A small image classifier, trained from scratch: norm layernorm, 10.9 epochs.
Rows from block 10 of a small image classifier, named by matrix and row number. Rows with one number belong to one neuron. Each number is 500 + 25 x the weight over its row's rms, rounded and kept within 0 to 999. All counts start at 0. Numbers have three digits each. After the name is the row's rms in percent of the matrix's.
Before each neuron's rows are labels from the 100 images, of 14976, where the neuron reaches its largest size: "top examples" is what is common among them. Only what is clearly more common there than usual is listed. The data: rendered rooms with furniture. In brackets: how many of the 100.
# gate: MLP gate (model.blocks.10.mlp.gate.weight, 512x256), inputs 0-85
# fc1: MLP up (model.blocks.10.mlp.fc1.weight, 512x256), inputs 0-85
# fc2: MLP down (model.blocks.10.mlp.fc2.weight, 256x512, transposed), outputs 0-85

top examples: count: four (46); barrel (37)
gate.377 093:511480485497490493545508467493488585501512541503521479511540516494504536509437514481542473499534456507520470517488495510515477482532512534468499522517527510521457542493492465493480474522543529474550478524496480488525538539502486518470512510454474502480507491
fc1.377 098:508474510511477523488492514478504479494502489499522501509520477501505507495485517482503512516491509502487480474511505508510472501485509529541488553495535536566487493502538510518540466502515480472498541484523468481452497510487487515476507528538457495506518475
fc2.377 067:537491486463540509488517486504524481494535471472519466501512507504478520490442518498549473504519470527536518542476474516521499554525504554509504481477521531524493518474507474505522482449520480486508529434496494443510454470501514496520493522483493494465508498

top examples: count: four (39)
gate.277 102:475518470522510547498508475513520523444509493491485498511493527477540495539497554521518481507501461495512464544524503473507505493517510477523501534443568485472516494519458503487474502523441433519496477528481492503509433477455570492519503515492484498516529538
fc1.277 102:527472538517505494513458537527483510514512503501530453457532518519503521474540490520480497524502467471502504515487490517483471495483506541507449498506434494516513495509556525527510505495558533491506512451468489503477533532504428504516472520492500490511472471
fc2.277 091:493520496473499551497475500493535482514503515508524470460535505502500533499477503512469486531504466510512466527496509515544515472489481500500483483443521510442489502514483478482489543520507462512496485509513470482471485497509454452478527574473519509476474459

top examples: count: four (48); ladder (34)
gate.495 100:483510472505455522481496563472461561518467515478514473508515500494528486543535490516502493553477485507498504529481472486521516475501507464528482499521492474491503525506501544483503500464472522522517466480499497456489508468478503518490501519535486508529489539
fc1.495 106:511465484509466513488487541480488521503457524474496491500516489486534512537520479523524516527484474466498516538524494465534530469484491439516485471549479487503518491476472524484480510530503457482523494510507486492487514510498482547468505544544480521546500517
fc2.495 121:538530524499525522464487452514481533466520479472484510527474473551489506459490510501515485482493517472502475462489530543501486538473471527509526507508544553503505506503478496483526507533504455478483532501475527515517471518505466528500450524507470522484512538

top examples: count: zero (87); door (81)
gate.193 111:475474483488550491513520473529511505552469498535501497549451530494467449501540530517506486487511528523515480499484516498503501501550491450531503515466523512493496532490489512520476483468530488458493474511438500495508518486497497498520503507543461496517497505
fc1.193 111:526500517508477486491541530447489477483480509455518488471517462526507554501510483463513457493470491491535509512557470489529520475485492554477482507504488485526462471519508464539521508550493470524506490553485481460482498465468517503485532457486541537463544515
fc2.193 105:492498505479516498499514468484489511518498512501478528536497489486526481491514545452537461493468508481499515513462494511496470501523451441454525547471518480517487456515512494483518516518511477506527505502475470531536471509507468499498510527507509518491488541

top examples: count: four (40)
gate.14 097:478510507514562481512476520535472474502526479529467479453474489466508478534561501503526488478529489486527514483535512457480532484493495544507448486471502497486495546483537522490474482522490492481521502507507495511511517487477512508481499486533547508546494460
fc1.14 096:526501492477466541502467455495534484476469463492491520512496482518470511478479500499476474505490485475527443528458495522514523510520511463519544523557496510522513483473477505525511497452483515498513507504494489515518494517530503513523492490483493490483499531
fc2.14 062:488512527470523578498501520498517480434457533515514527476507454510500493480490525479479495507478513492529477572501461513514542466519486529475505532514500530518505523504525514542486512518487513513492491541500460503539506502550479485501485520519490501456525536

top examples: count: four (41)
gate.404 104:491459462483534505477514472505522491548497488478504527483490517528511528481476471482492534482476506518529470481502476509465507524488486485465483471509492495497453525520478531504491474513463547559506489515494487510526484514510500510519465515493526488542498446
fc1.404 101:464504522476499497477521492470482534511509528540494536502525480534456513491475483514466503488537469502516439496497467535501502509507479507484482491511527456499481526498504529513490524492489534490509496487555497524512515499506475518527450523453544536542486516
fc2.404 064:508497468507527487563525532482518474485474495531489507540507480446531495511510530528470521500515500487476525500506503457539510500466506503510491513494481500534532504476519482505517480516542462479469462494514470485519461505525484484550486507511508549449503512

top examples: count: zero (96); door (80)
gate.284 097:478499459536504504558512492505531490481551477515540494492491476523515501532527486564468522501474507487526469475487488496509475487462488512501467484586499475479524510473445484521490516525519527478484509495489518483467533471524514480468464502461554514503513483
fc1.284 102:496503500480514533454494499512493504509482516524501523489500516549477466466501505492426517490502559479526477524486504508534495515519517438474482479547478500475517470483445512545500489522515538519488465529481476484484485502494479489484515469482497502552508506
fc2.284 080:521535516447527490508446565494485517523505510505494461527469553480517528489515510491541459532536522504513507488494494439468545516456494460466499505531496483499486500565495496489543476524496477480500513501485504493514501474476469501472484498518476513493509473

top examples: count: zero (45)
gate.110 097:478469521516508481481495492490466503491511532499514463447451531472453460538483561501494479489470471522498479517526549491528530508474513522524494506494472552479552502453517469521485482530522497475489509506479517509473483487512508492509498526469465549486466506
fc1.110 091:505480521489486509517524529500506499491490555489490474504532506540528520495479539541515526492470457570477504483495510479532504561493482522523459509532525501494479507570462515477506466489490497503511471550494520488476456475537512545467503518533448477486506472
fc2.110 064:495511510507469482463470482471531464484522524482502527521531482466481504510529525465492526548488497472493498507478476467523484496496527468553510494468518534486450492498505483537473493508479540518493454505490488482505507508514494438519464524512511486502552477

top examples: count: four (50); table (34)
gate.437 099:481506501507503538530476474468475543488444487490498511440485498485489496498457505520520450522514494502500511480529531474523479490571533509478483569466503504506477480482489561526490540494499529495508510520507492473460519511499543514489473490524520455515504475
fc1.437 095:459504467474466504533513538501492506514448486524499525489518535486512499505441509530515473550520509434522530508501522486504506470532498475510494530512545494488487477494499513520498509453492536512503516511551489524476505563517560511468455488500549471518482496
fc2.437 118:547504495509489497521487497463497509521524494502528519516540489514531466503510487535503499462514501569495503460451520511518482488469478512482467441527488525537489486505483485485539432518522552503508535500504545535527503486486475502537480492493469509533505505